Rows from block 5 of a small multi-label image tagger, named by matrix and row number. Rows with one number belong to one neuron. Each number is 128 + 24 x the weight over its row's rms, rounded and kept within 0 to 255. All counts start at 0. Numbers have three digits each.
Before each neuron's rows are labels from the 100 images, of 14848, where the neuron reaches its highest value: "top examples" is what is common among them. Only what is clearly more common there than usual is listed. The data: rosettes with rotational symmetry. In brackets: how many of the 100, against the usual share in percent.
# fc1: MLP up (model.blocks.5.mlp.fc1.weight, 320x160), inputs 0-79
# fc2: MLP down (model.blocks.5.mlp.fc2.weight, 160x320, transposed), outputs 0-79

top examples: ten-fold (50 vs 12.2); vivid (34 vs 14.7)
fc1.288:137143119143140073113142144143149172133124115163104158111123101123124134101126082092122142101109124161089159117114169114101096127114145102129143127178163126118098136115130126198122115110118115133127132124128125133188120142151189155134132130
fc2.288:135124155068117097115123131124156104149132160097170120107130135112123127084184137145141134124137107128144119152134141137141126166130131129117119136145099100126088132170129171105178164105156130152101137121154144095158125112135144174137097131

top examples: mirrored (97 vs 50.2); five-fold (44 vs 12.6); six-fold (35 vs 12.7)
fc1.109:092124097145121075120112157114115102151106099130113124120147137149128113120139138145101114126124102122140128116142163162141108152157183106110134145127085118133114076146113141181127124155121179139129121135139133120103152105114129143123142109
fc2.109:146103162153120158173086146120154079115105151146134116135099125111104134172105138117136181120177151139112122128155122089107125100110121111125143148087152140129129169149157158107124135108129113130178126116132126126168121115122119152143143125

top examples: mirrored (89 vs 50.2); three-fold (72 vs 12.1)
fc1.102:138142138068117143115131153153100174166164183117100148112102146143129130154119113128122163136138122109106122140133125117142109126100084127100155091095180107157137154147131144166168114155146153171096116141138110102157141133120147142098110134
fc2.102:097147143158114125128127169175150130126105110135126115125110133131144167142132092111141123118140143147100123149108138087127085136164122136152178099102151144089095139127131134130131111170099145180140121135152108116130118115127140108122154120

top examples: mirrored (96 vs 50.2); six-fold (38 vs 12.7); dark (36 vs 14.3)
fc1.60:124113167134093170140087104156081128109166092110118110141125136171114143139161094074101171134150153152121131116125110095129108127120130108115111097181152109142130138150145083125116147123149160133156103152122163079140108121128147138129128090
fc2.60:082150117098116121147118113092142150169148138137128109110120139152097117153095116129139119118103121119130132156141159123091130146113142089114153177107105129114130128125099155140128133120086142127138125169152124141144146107141186137102148085

top examples: four-fold (74 vs 12.3)
fc1.294:134129121134124131135084131098122102120105111105135129097113135121085125121155126169142093127132094141128112096141158113138110161155159115103106111148125147178108115122133165132165135142133114115113142134115183123111165096116128128143163125
fc2.294:165135107169128184132146149111140170183132129174152112129085104155101157120188134116107119124165157170135139128133156135147128113112164124147105129152081126163120135154129167168140140089132132108112172113135134107155110155115123122131158140

top examples: grey (76 vs 14.3); three-fold (41 vs 12.1); order: four-fold (34 vs 12.3)
fc1.207:144071167156098139092058112090129149126174134149141142109160147136128130142109136147130095121121075163101140130148107094147127143175127114140129108101147110155120139112135147134124114098098151125169129158134150133151128126100159131109114084
fc2.207:092185105110112129125101173108156095169144118109113103120136121107121125098137146132042105127138175142139110145137135136111138148100138130140121124113110136127136117144117116181116130109097124162115136138126104125124126106132147126128135100

top examples: nine-fold (48 vs 12.6); ten-fold (39 vs 12.2)
fc1.169:138093150151103151099107136128109143126168106131143142146105140119130136117133161122158149133164127133116115104124106097166073189163096151121169139130127126146154064128121125130147118137142152148191071119106103156134088134124144128129122093
fc2.169:131118136105106119104119113107133084120139107122145118094154141124100152110158153102139136140161162134157124127107126110162153128138151100155140134181100149111100105174123130101112115127122117135135087152146113131132104145116123141134108128

top examples: pinwheel (83 vs 49.8); three-fold (58 vs 12.1)
fc1.146:142122155115120101091040113117152111148119153149128162121155093118100133110119148156165111141157129137120109147113164142151098145112126102155161104145120116112134077133143163121170117139090154117169128164128106128157148136118146103160133064
fc2.146:144152157098139117143105113109151120108145143111118107116134140146094127130109141148128134123145132147151110167131106142121110137120131131127128120117123142145107128136133130155127144136112103146135085131132130114099090120128126130113141152

top examples: pastel (100 vs 14.2); pinwheel (99 vs 49.8); nine-fold (36 vs 12.6)
fc1.283:133113157132163129152108141098116118118170121137125126113086102118115145113154139194141148124158139104126114114134133130130086156147141119109142106147138115189118132138150157144101137099160142119167099136128132153151105141117111180125153079
fc2.283:156104146111121127137089123135097120145133117128136112118133128125071149128099135128127112154096121134164094174121122135090163140127133146137131109124102127163116128134100101173127173078097118116161141112168113115104127114116169126096127107

top examples: off centre (78 vs 30.3)
fc1.77:139140113117108156136118103161110118158134116098127116126112100122124155139109126130144066106117082166087126106160121118137109153109114130156068095083149106153107106092138154131129137109095110082160156161171148091146128124147168174134116070
fc2.77:093158132126125185143136125119117116082115135157128113101141150105108142166173116116141192108164145076132138143132092118129129127139120111119110163078131148149112167134146143104177136098129101173164138121121154116161106110093107085126119161

top examples: mirrored (96 vs 50.2); eight-fold (38 vs 12.5); four-fold (33 vs 12.3)
fc1.166:128120153133103163158137090144107182074125157120153121139110158184098115172159109135124140082118129104122107121136112120112121144119098122161133091128147131099102105118127102089138133106187102127093119123089201090157138145118148157132129138
fc2.166:126091171115122144097094121103115112109140119117097110100100148125098122114133125149098121114170116112122124155149137142145123131144148138137154135138121151126165136129121125093094142120120128139136154165098114126114138123121142122116161137

top examples: four-fold (99 vs 12.3)
fc1.238:122121135094109139088067139129109147117135133161170141131114164135134154164115118136124150140151122158126121174132160109162111145158141144137143135154129161152137091130138172117129108114135140129105119153136166180129162138124131166119116115
fc2.238:133124109108139168185121139123119122161144131112121100101129134108089153119113124114096101136117112154116126082152144138109174120109134124121121148134149135152127122114128119170104121149118091149111102118159151139085139106113139116116118104

top examples: mirrored (97 vs 50.2); ten-fold (71 vs 12.2); off centre (69 vs 30.3)
fc1.12:121142108152103145111146128118089099112143107151086083117139153129084099144140108134109128077095145139134116108169142148175110183128153171157104131111096138146098106095135077151101122102147148149122149125125120094122136114123111122137129088
fc2.12:141114101157133117136069151136081111134156134105103086110089127126094106157129122129091117120132147150120116152120123150117154161095110116130114132137100143131090136107141124149057112114104132122143078097184135103072097128145116140117137135

top examples: seven-fold (51 vs 12.9); six-fold (41 vs 12.7)
fc1.171:193150126157154106126143106153105113113147104098106126123160126127130145119135161090081109117096144122114134149148113153091070101127096115148117132138104133096132154131137112148105095124151169140105092126133140077091093169118139118109094138
fc2.171:095172113119124135121087138102103129126152112112139105113153148106092117142131150153094081119139145164135143167163090148133130122083161116105100109122099132182139127147117133155147151103107112101125114155161131109136122109111151114108144145

top examples: nine-fold (40 vs 12.6); ten-fold (36 vs 12.2)
fc1.143:138087094128145113083139120148124130094149125129139162159130125129124165119097130146136113095098126144099123103114109136123091153172080148122121118119179136116126115154103076101113145131109154105133108131144080195135117124113127101112131116
fc2.143:147125131133129139131155112109169146148073098156116111092126116139110110140116115122199123127124119145111127109110154103129142107133176120145157132120124138116131102105135149127118118164137120123110137168129181093126137106112144137173131114

top examples: mirrored (86 vs 50.2); pastel (49 vs 14.2); three-fold (40 vs 12.1)
fc1.145:111168115152107120125092128139139131127113104111084145098128142101103103125102150171115125122185104131108129131135118133124103134115151116143086121096111151151149082145127121136180108128138160149112095171138162085108128117123208146147128098
fc2.145:113138133095115153137180096150128139155128128119148122124080136120138166112176144114133095101118149151173107156102113156123096113144108132124152115125101118133115158141130181076106147143079133103104126094171130161135108123137070140132170163

top examples: off centre (94 vs 30.3); seven-fold (35 vs 12.9)
fc1.0:114092120146136097094126181117109123160145106147128096114109144127142141112119111109159080113092111142108135078149188147130117142146145162138137119141087159132136103124123145147113145134080126131129136143142132113135127107134169144131111081
fc2.0:139153107121078131141107151114124125133132089123169094093114151102104115142145156128104143143130177164145138151156119134116157097110126108105083137143097164166114152137125140159124112134134109154128111133140116089094095117130142121132115158

top examples: pastel (82 vs 14.2); off centre (80 vs 30.3); three-fold (31 vs 12.1)
fc1.304:146104131118101127151079123097150129177134122129184164099102087092109164147150119130137158140132109133094125098118132092160128148113132142132174104111131128135181094157100161118132104143140147116162126130104090119098135134096185148110144073
fc2.304:118120104132119116128075140127125093157156130114143102142121163121087136121144168145121102135147131130163110162114136133088128126117132144114104115147145134116134117143105126165117154104105123131135106131157114128098112106139114136137137099

top examples: warm (55 vs 13.9); earthy (45 vs 14.1)
fc1.103:140134102089151132120097157101135133101126149127135162143159131078079121129135142103115111089135123156116150101094136161138126154095112146065127131133169182132128142127109144096119160132152120160070105174138170098140150121116112089107109110
fc2.103:122147133127148128084134156123064145096121155127117169145131134123147147143150089079125116132084130106099160133111105120133134146128134142133159102171154152129151126117112079138107150145134119125159143147106126133135145143125121085171120131

top examples: ten-fold (54 vs 12.2); nine-fold (37 vs 12.6)
fc1.36:168112125143123127134149110136149154152086118137103166124099164147108128131078086108172158114119111122098131091112158069106090144118124149132175136116135141148145117073135098135112105133133143109147130158118163160161158133108199136142099104
fc2.36:175100150113125115138131112106139113161155101096148123113133127143127126078145121118126132127126122124120133134147148137109121132099142135133151150185109142131143131153128125134110161147129168110095103112166138069114128126114130197140099151

top examples: vivid (100 vs 14.7); pinwheel (92 vs 49.8); three-fold (47 vs 12.1)
fc1.168:118132145124097158139145156125132117123118074131085144145156108172104109152139133147151126133142131142136127162112127114161141140149111155142083125059097151124139125150158140123129172132116164113144146163132128102140089087122124150137168168
fc2.168:127151116124121121131091115118116126133126165136156097114170133174148155120158080135121143154086151085087146163138139101113136135100156140127147123140138149120161131125157096145086130127126115107099131148101117139077101125119146155155144165

top examples: pinwheel (100 vs 49.8); six-fold (51 vs 12.7)
fc1.253:144129145149123131138085124117129148137111162161084160146091095107087148099136145183133130114182115107121142134124088112104180108089081120141109122117092127123144130091170152097144114145157118114156135146132090118117108121115112131146162129
fc2.253:138133117140147088176099105127126128137095100131107160128142064105106124131110129141144131134137102134144120134123107120115137126119165072149144149158098168097150144122212111121119118136116127106106140138138112112120141150139069141161107131

top examples: warm (97 vs 13.9); three-fold (40 vs 12.1); four-fold (31 vs 12.3)
fc1.279:106124126110117121108113151130116145124113164109096143126149141171140121108114106167117082153133186137100130150142178109117115142086116160105069164131145169102169123172100115137111144138132132092139139164133145139084156094167148106135096129
fc2.279:147124156135147172140069169121159126127129144168162114138152126115114128167167138101105137127108127121123163119134106120126163159148201121148181156145152146126136134137133067165122119096106090140151106121109109137151128158113106103147124134

top examples: five-fold (67 vs 12.6); four-fold (32 vs 12.3)
fc1.167:130079164121089123129111114152138099129081135153155149133168124088153101106123126213151082121158139095108147112118105113136109155170108133128123107109120154125152156187162137112155143133107157162195110183115148133110123119145163145121145149
fc2.167:150167109119113100150090146130081144142149143110125100126119141131095118128141140110062130102112143138160132121137155155127120143104170102123122114146105146136139140149114138162112076140098137161123111147138097133114121135147136138107165167

top examples: vivid (100 vs 14.7); pinwheel (84 vs 49.8); four-fold (37 vs 12.3)
fc1.132:113137160132122139159126121101142122134118110107125131146126129159118092125125133131121143143137131120128132142124139134139124159148091136122070139086117115130116090183142127111125113135119147110126164143159137133105087121133140159146199173
fc2.132:118154138128115145163119128104114101111127139129149126143142131179132120092163100123128152171076131086109159156149136096171151134135141147125121146135107144165150127136167098141103119154132122115107143152108133122117076108151144137148135185

top examples: three-fold (86 vs 12.1); mirrored (81 vs 50.2); off centre (64 vs 30.3)
fc1.73:112157136111105103075094165162157166144108157115109145131126145170111103120138125141123146143138145136129096155130163110172109143156137169148100120117140089158104065148101139162149149116126145169100132162105136144163148096116129145110157118
fc2.73:129110123124172114166120122100143065126119103105068119166151100077122134120139172136110122131135149123164164116117139144113135159075101097118137127141096150114158172136144103119112121145121161108131098114158111086104080145160127130131132142

top examples: four-fold (99 vs 12.3); pinwheel (91 vs 49.8)
fc1.248:126134122103134142139070158162127120115123101131127117164148117097116095127113162207122074153100098146122125137141109154140090160137136145120099126106132136134152099108109127139107092180090141134132102169123145128088113126130117140133104140
fc2.248:102127152088100186137126171114132166125131153132152113134093159102130152135159148094119146106145103156114118128119143112125124137132138137104147181118154149147121120159132136086081163063134144123079110097140145152171118101127113172132086115

top examples: pinwheel (90 vs 49.8); off centre (62 vs 30.3); four-fold (45 vs 12.3)
fc1.34:117127128122089138154116125127114112146097130118121175116153091089104136133122102175138139147145117116122135117122099137142106162142174106116181132144153140150136114131157134133164121163143138074172115135103148158105132155127139180172102116
fc2.34:135176122095121135136104148129118173154159102123132132110100123128094135123131135134065100132197152136149110164091162165148117149080164108131099118126117154150111118127093128197118130106131136129107095142144123099112121137112160127086133097

top examples: nine-fold (64 vs 12.6)
fc1.135:104156144107122120125095179127161128145148166123092121141135090111119097108155152152089116157177064121136135123134112157148091189138134132114161150091135119126121118158136161134180129142108174127128111127130109149129121122119107128111120131
fc2.135:191117179099127112124119076100102135117156132119175150139125107116145181124178134127129101110156124134141147152102113136142146152124087109159115120137101129123117127175119124083142154099146134115158147125148111115175142148148099143108131112

top examples: pinwheel (99 vs 49.8); ten-fold (74 vs 12.2)
fc1.215:138132160113137067098123159124124128155120121099102121167156080116130137105115164131140084095171086124127118123132089134119097161124153130126123145111105132140162115204145141129141158135135190118131129108127135152108089100140147137102105136
fc2.215:119156143127151150126113111098171103127112118133128122103155103128095110109104162130137119138170155141129125158133152130088148115089135119117162118130094141124121115114146135147103150112130109101161110157106110126089125143128121145126129089

top examples: dark (100 vs 14.3); off centre (69 vs 30.3)
fc1.15:098104113161116130113093120126146120132090130160141111145163125098089112143093181138100140072172105129115130126112114115171101181163138132154171127118128160093139105093124122138148089104122154117140137165149105129127107135119114148150159142
fc2.15:137138137120093145104086134094112143122163120171155072132170131095159141119159142097122116127101140109136150130108123147166161119188158100167147113120131169144139090115160101139094102129121106152153132117147126151133132126115141118123119156

top examples: three-fold (100 vs 12.1); mirrored (79 vs 50.2)
fc1.71:120148057102095087093139105128139146115147120099070161145144139120125145124143127157101128082132159089166100165093116133148120115156116131139146099151125181103146155148128114139126093128111130156142107175120094123118077142116144139087130148
fc2.71:131168098131110090120146112120146125117119114119113116135118150135133134139140112163119144128101148116132137107117135123137176097150162119147132092171125141093112156106108094148163106183130099191121092154132149124090090117116107084099178128

top examples: eight-fold (62 vs 12.5); nine-fold (34 vs 12.6)
fc1.16:184134109136123111105142101129132137137147112124135131139135092125150140121082157123086093132105092157110141101148131154118070121099116116124097070189145115136152113108121133135115116114116133109087145127136139095126114154135183158129137065
fc2.16:109145125131120166128136103148100157107161126129164097125090127070115127131140157144110121099120142106156106114161103147092152150154108143087103128134108113147121199154139134113125136109104124132116115082133116136125109128124102117128176173

top examples: earthy (100 vs 14.1)
fc1.59:124129134136133178137121086120143122136125115095122168098124158112084131113129122136092122116153135181133141137093191150106152123090132169077133138106101133116087080186099134121155137113146170143102133115156146120151131128136140115114142122
fc2.59:108122109137157168097136119116106108123135109098107175109137146086108145136132095091112128125115137129104145140106163120157099121092139179125145094126138143128113108114117080129141141128150126126143147187145140128149150158114120090159103139

top examples: six-fold (61 vs 12.7)
fc1.316:083156194120102123094081148112134119127086128158129158114125118138104090126134147166128129115166106123119142119117133101149133141130152096164125151098109150096113130175147141125171123144128145147172107158106111156137144096132132115124162121
fc2.316:111155094108083122158153126129152121161155113095138094119115126141126135152138155122082112124119152099134127105144128171109142115113115130112134106121114126141137134146154139115129148118106122131118097143166116070106082110137113125104173132

top examples: warm (57 vs 13.9); five-fold (35 vs 12.6); three-fold (33 vs 12.1)
fc1.147:104132141100149114078121178108155154143099144124149175127127139117090125135090140134122108086116131158105144139083161134137177140136110111117149139155156144103106114118099140115156153132144088141113120170118158099127164119095133133114150112
fc2.147:138101182129133098103143141130147126132125143140126166119136131116150138129132081080165143114096130121076147113145098102136121148126119135125143138120122139102136136118120071141139145136160119138126097138130105126144139110129131090174105150

top examples: dark (100 vs 14.3)
fc1.297:145136130135108125134096141104142131130110099152149085166139117092111125168106171095096173107131112131145151108095094132168151146154141103145156103103137133160133090101171137109148107109106147127126157137121145097162097149102146166136140119
fc2.297:147119126145130145117095133119122132112132126190141092152184118076114123157135156107116118123117108099136161100099100122180155127167129092175154117127117130133140129087167073113123078131122138141158130137109129130151132148141142100130131142

top examples: nine-fold (52 vs 12.6); ten-fold (39 vs 12.2)
fc1.33:114112123106117127112046142084145109135117118116117137126123138135091110117154142149130119103149080152105117117138129138136101204136128136113160144090142124146116068132107139119143115154110164129099090128143144130112108111137120130129119118
fc2.33:150166153111133164126084156143128155147150140147144117115156113101096127126150134127110111111166143152123115175104128167109139146093165130127135164105108185115116122154128151162125168092096150111128124150128088117134113126119097123093158115

top examples: seven-fold (79 vs 12.9)
fc1.154:151126175118106147162100119146142148120145112117124134137122148131107180126130138126089140073200134130143120176097120140132116158144130145131189135147145169131107105114126175109130165117164125134115106113160097116146083111105134150094121123
fc2.154:167113143099151113145159078136095168128130126139132138138105129141124117142090102144163101158118112123091113141154107108134152120110081136135077098159134113138121123099118103148062148115153116105115170125130133105127185118142128127125118087

top examples: pinwheel (78 vs 49.8); five-fold (52 vs 12.6); six-fold (39 vs 12.7)
fc1.79:113111198173115095143104116144172155152102149129101141119124129117107141166122134156111145114176087113116140139083106132133136135140106081138145132101086159099142097124150156120199102174176171145143118161139106106096111101091139126156159105
fc2.79:149139101081122087137160101071137101148126130108143160121104096125124112139104154150159071126159107135151148093142117129117142135120142090132116119126101109110117133130117174087129133142107118109100122149132146121138110128156099160135131102

top examples: three-fold (100 vs 12.1)
fc1.261:136159095151094112137105134134125120108121119138131174116145106138168127139076151161111157124130141169100087155130146098161154142149109139146159112111158201123105148102091122156107118131117097146170085159139143128123142145141131096101142114
fc2.261:101128128114133132148089153121119127139170115112131078113147157118088100132133152121087114122139117148125099135133145130102123172125141122118141124120135138139133133145137109195100149139113145149139102157160109097066132104138118119144151087

top examples: warm (100 vs 13.9); mirrored (77 vs 50.2); four-fold (32 vs 12.3)
fc1.188:161146112086121110117118139082126145132125150158099157140155131129071132146119112141122105118157147139092147138098107142131148151100100104085095142136118188164163135145124137111127148128137094151104125185105149083117134091102141111147123095
fc2.188:152110148138139113106152152116095147112114160133137167142133124144119150129151124080144133117091142110093136123094112148124146164114124140102138143150125112127140151119116113126129161137152097136122133147105121130146142134133123081165098126

top examples: warm (100 vs 13.9); three-fold (65 vs 12.1)
fc1.183:183113166106118151036104163120127136169082137136117157168143121136089146124115139149135086120142165099102147145119114132134131135117110146115108145113140168191129139116141157120123122114125095147115106142127166101124147112104138130155122078
fc2.183:139122125137117157107108166102106136124122133102146132144151131126085116117140137056111121130112161102121167122113156152144134160090134150072145144119115148142133146148086094173127141127122111137138121148111103126142151137122138061130123138

top examples: mirrored (100 vs 50.2); five-fold (51 vs 12.6); six-fold (38 vs 12.7)
fc1.262:124133137132096153155153191127110117122163147102125104154114167114114100142110106156104120141156117119132157154123142096131128140165141177106095123119099098159114114131120122110097095102134104186128111128149132144124176091148125138104131096
fc2.262:134150138105090135157074140115140113190142100107149115106109169139092116137110119119104147126119148146128131156143156162137123151086164137126148118133138141128111140131081087168113149115114107129142127127142118117093106122125154133113147111

top examples: nine-fold (57 vs 12.6)
fc1.255:108123113117137109124072163076130112125139161148116122151150106128105111130164142149103085139147068153125142102134115128147078183122161132114144153123137132129122122158114107148117137144097160132122140134133096163142141121147093131113118115
fc2.255:159177143112125154113126085099118134124164143146137142136150105128145171147157140115083100117156164121136157162119112140140139104116143118165131127099107152136117148190118154111157140110100119124157116128128099130161105149138091116107142145

top examples: eight-fold (33 vs 12.5); four-fold (30 vs 12.3)
fc1.286:165130168156135146107137081122124122138168092117133141126115143153121176108114144121122107122146076089124111165107098124111085156089091133108131123135154164090138149176111134085154166114155144107136099143158110117155112119100104152120116132
fc2.286:115158129133162160103130093104119106150144115170144098107107146105101124145088148115153124145088139163111118167127138076097162104106133139101104129107102152131101160098137102139112148141114077120130154118109128129101121116106122102134167090

top examples: off centre (100 vs 30.3); pinwheel (100 vs 49.8); eight-fold (38 vs 12.5); order: seven-fold (34 vs 12.9)
fc1.123:163133169189159113137148138102109158106175108137139150148105115118113096131094158133105125115121108146091160104096084146118134148081102094106135120094154103148136149135113111128070122110164129091129148146167112150151130110117187123150064113
fc2.123:091125104126113141156111126116119142131138088113122062132159130135115116133122157108047102111166131114110114130139142163126121149106124127084108100117139122139129152152146085141144139082115127092138128123175084121127132142110108109118121117

top examples: off centre (66 vs 30.3); eight-fold (36 vs 12.5)
fc1.56:167113133140126091108127113145141160118101146167149188097123129125160131116083133117145097143158140188096163124145156136150128112124137126109158120174076101142144142136146156132158128119123135096115140155117131151146111169157201133108099124
fc2.56:112182137097150138112093165148086123135154123124152145119127133091128094108151149142111133129148115130126134135135134151159129147127126168086074119157105134136104136143119122115147160131111125155103099122131143099100110110137103095101121163

top examples: nine-fold (58 vs 12.6); eight-fold (33 vs 12.5)
fc1.32:135086125101101141105112083154111131158154099089136142144147119129126158117160154132143140113153112111120100153143073140148086150131103154141138159107154164119135118180118071111135157105123145157128119106150112107136107114113107155101095109
fc2.32:154163122125125141120142084134110143129084117143128125100121102125088144139113120124162143133127178161133122153100137125128141127111129113145144112118101149105116146152130115112108068104129131120122131152132164147107136094131121117149171096

top examples: earthy (100 vs 14.1); pinwheel (78 vs 49.8); three-fold (30 vs 12.1)
fc1.57:116113161133161161139072122114159082116126105084111134091154150116104126117121120131110138113146124157144128154081161139103140115123100174111134130089106163079097071193129111106147148116146166119121129143164141134120143119120150109104134116
fc2.57:098133104119140137096142117149112078140130123094144169104113139116144135091130084089106136149101135100114135146117152136133088100083166148109148103110109137112123109109113102139166158140148122140129118137107140118143149156140111119173092150

top examples: off centre (99 vs 30.3); four-fold (41 vs 12.3); three-fold (37 vs 12.1)
fc1.54:122109104123114124081118144147130137101176153134112119106107102119105120139143138171119117148132112144119134116169108137143126117106122111107070138148085125158163154185121114126173097113119141134096172123107120148135158120131104126103150117
fc2.54:150097154134123075093118112129102132160175134129122184117168079123170141111144125110129131102140104127092120110146124128129108131093121119159110161137083102120122147136108126123165149096118130147124178109136135094163139158158158138092083122

top examples: eight-fold (55 vs 12.5); nine-fold (44 vs 12.6)
fc1.187:116150156072102163153142160125150102154172148147151116123159136126124139143168134126111152114120097104119135134146103113156145145138116143119162107098130132143146094156089145163151144136100144147152110127114159070138133109110101125114112107
fc2.187:112086132126115107112101118119122147105125122172109129121092114125067197146145093152119141101147128115152115123078122101129125112143101093159161133137149156106136133173131161094147115161154141130101184151157167133148168146074110150137117110

top examples: cool (92 vs 14.5); off centre (79 vs 30.3)
fc1.127:152112092188110104103103116131137140118128161119127108103142095154128148121112152106165123101173172156081141140131119098111112156084146146113176144150129137140105114103132103123118134131086129105103061123113118142126150109103157129127131098
fc2.127:107152095120111119139081152149157125125112157128115082117151120138111107134133141147085134114119153154125085131139124130110123151107134120121177138136144158117101119146111113189121134111108154150107077142140112122074126104119120137092118138

top examples: ten-fold (68 vs 12.2); off centre (66 vs 30.3)
fc1.281:146146090078120107065131136113117114121147109146125118128132109133113135120149136109149101127109146144137113123119121116167115191141155132125155126133093140149121124099105081143090140125112169146105117137103077122113136093145107088118152117
fc2.281:134120140165142124158133144130147151162095133087147100112084128113115104137143140101160156150097168156154118120095124163126165148134143169089177129167088110102126117151110149117113109168135123130105101115154101127091121135098087108152156144

top examples: eight-fold (67 vs 12.5); nine-fold (32 vs 12.6)
fc1.67:106135121113099165140156110103147107138160162151132103116145147183129118153146125133107163129143137130135137154134096112155109159128127128111166107110119127147133131182146144126156133141138125163130120136111115077174142126159130129142109082
fc2.67:119085167130125084123111086122115144085126129180131128115091097116092182140163105149143131104155113126152107137072099069109119132149100097132105131120115144084140124141121170087146122135148153133083172149155151141111135140095147131134120113

top examples: six-fold (33 vs 12.7)
fc1.208:106104113137121140097133146159137168084117141107124169118084132124153184153096134142133127112113148118110131110102122126110101137180095158094156103083212129105140111128132110092123081155088126116162123143152107173115110134113148109136158105
fc2.208:168109102140154129152141111120164113125113111142110107114160148146099119118098094101165149150130120147104146111123138080112090125101161132105194132136137153134159140110147111139094115148131145143102128122139124107117162106132127129132116101

top examples: earthy (100 vs 14.1); pinwheel (92 vs 49.8)
fc1.270:111115121139146165112140128120113114112130092135121150160143133072090122126130153137102142116142150167152132101076175143131158150126090131053119127115157153102130109152098106074129120118129136148080127151121145082125166110119152099117149112
fc2.270:115106131113119132093120164130125120123129157096101166122153154087112123119149059055131136134076119088076136128113104108142106108142152152119146098160149141116119143115108083166147126148136089140143109173095119137119153167129107094179115137

top examples: cool (100 vs 14.5)
fc1.162:118107125151114135136081135122124101123115132140087095104155114120149124121119130134108106081218140119145110189144135106132087143092164123136118123097115173136127103175128125147155142093108142090163080126124127134116117115120140189123116128
fc2.162:133100128152126117113121146187130129102101149163115115117179110160164144135120090117139144141095134115089134135120122088066118113127148120156165145151116128114161116092134111136115157100147129118129114113135108170089147138141126124153105147

top examples: nine-fold (63 vs 12.6)
fc1.177:105095137102121101103131128117114149133155153107120170130130137161143148136086098085130128105119113096118121102047150090104085135172069140146167146112174136120145134149138152121108114146169169135102115134176141165158131120087163159139107110
fc2.177:155116158126146105104135155152170121150119110125114140079132129126120137120140075124154135135107128156090147129119132097165086141133158148137155117178128152126113118133113099123118128146149152137087133159153142126139141104099167152148142112

top examples: vivid (100 vs 14.7); pinwheel (81 vs 49.8); four-fold (47 vs 12.3)
fc1.225:119131112128135127166115132111122137125104127104126117141139121152127115128145138149136159142149105098105096165124132146166132168144096176097116100085155128140123114155139120141151087150119147107100160166152121124149095071124144138148189185
fc2.225:124163119117148149146079127135116108148107145111144075122149158148118137093160095109125125169073149103101144133145139103130124132113136161121126115143116144132118114118156104162098123141118113107141132150117141141104112112140158128138143181

top examples: five-fold (53 vs 12.6); vivid (47 vs 14.7); four-fold (30 vs 12.3)
fc1.237:136177110136095124126096104158137153105112128116132140158148110130098087140111123162166167139132105145091122165129140106164094178144142152134113126089133145145107135122147132133134104123137130141153111147119131128163131084097137127167206117
fc2.237:159153138114119150191106132118133115168121100081130075101132109137118151108155093146104133116103158114141118148132123162117130136105137126121151106137118142121161117136126121133106157119088119121127123122169090098079090103152134119109136148

top examples: vivid (100 vs 14.7); three-fold (52 vs 12.1); four-fold (43 vs 12.3)
fc1.314:122134091142118141148121099107153130158115120109124114161128121150113101102099119139153128140149102140084135134127118137158087165117120159124083130058147161121142128121130146119091094141133130094157134154142115110123101102135118161138177159
fc2.314:112153148129120131163117145111141130093130177135139121155142117169139133113169095141098135169084137090120156155125132090135147118138144154116152101157138146116164120155161096145111135141114107116129140133122128163115086128138138140133145190

top examples: three-fold (78 vs 12.1); cool (78 vs 14.5); pinwheel (76 vs 49.8)
fc1.104:132081125137122063115090126113142134131109155123107152109137069118131137089134114167144054155119122112124104137150127160105103180110111120134123104138114146104136103143099143123167119153107154127161106141115137139106126092104130130102144111
fc2.104:107105115103147159133127117091127103106123181130107094124123090117135103150130150113151111137109151153143135109142164089065191146128138088116135145149159166087139146138146153113101111133123132095139078150138149093104115109131104117154146113

top examples: grey (100 vs 14.3)
fc1.1:139161121129129142141152144164117153113161132128104070145120125185126120148133132154097115145121100183139144139133159121120141156124144141139137184165116120151140124111154087146159121118128146115147130129142152102124068091140126172108149093
fc2.1:130139135115132105134124111172099180147173149129133115131106135197151111117151137168114125162103083127099179132133157126116142173138152141146177161150108097111164107144140082129145100121125099139125142117108117136087122148161158111157121097

top examples: five-fold (54 vs 12.6); earthy (38 vs 14.1)
fc1.254:114114143147100098115114124139118148194119088137123131135131157103091130107126164141130138148156115136142109143120143127124093172128127104130125140089089153135139054135120135120184146121142175106124139161151157077110126147102155147126132099
fc2.254:108159096075107125141143080138130142151154126131121126105116124111092148112122142119121114104132162171164145181109124155128102117132120122120147100111123120128110166112134173077121157139081108122077132136132142150151109119127095130118164149

top examples: three-fold (65 vs 12.1); four-fold (32 vs 12.3)
fc1.105:099110143117137129130120153137152117094106163137105140158101171151114116133094136157111140137133101147132132085108140095079128140172125113124128161140144127148128114109145122141149098114148122157102086154080147157098135120125173115152157106
fc2.105:143173099112111125144165101148141161157158120129137117145123149122156121113125151145103099115092098146135147141178136150133153134140127118124129114088134135103137159166133114132117104091074130137146132125127090112089084135128131116131146129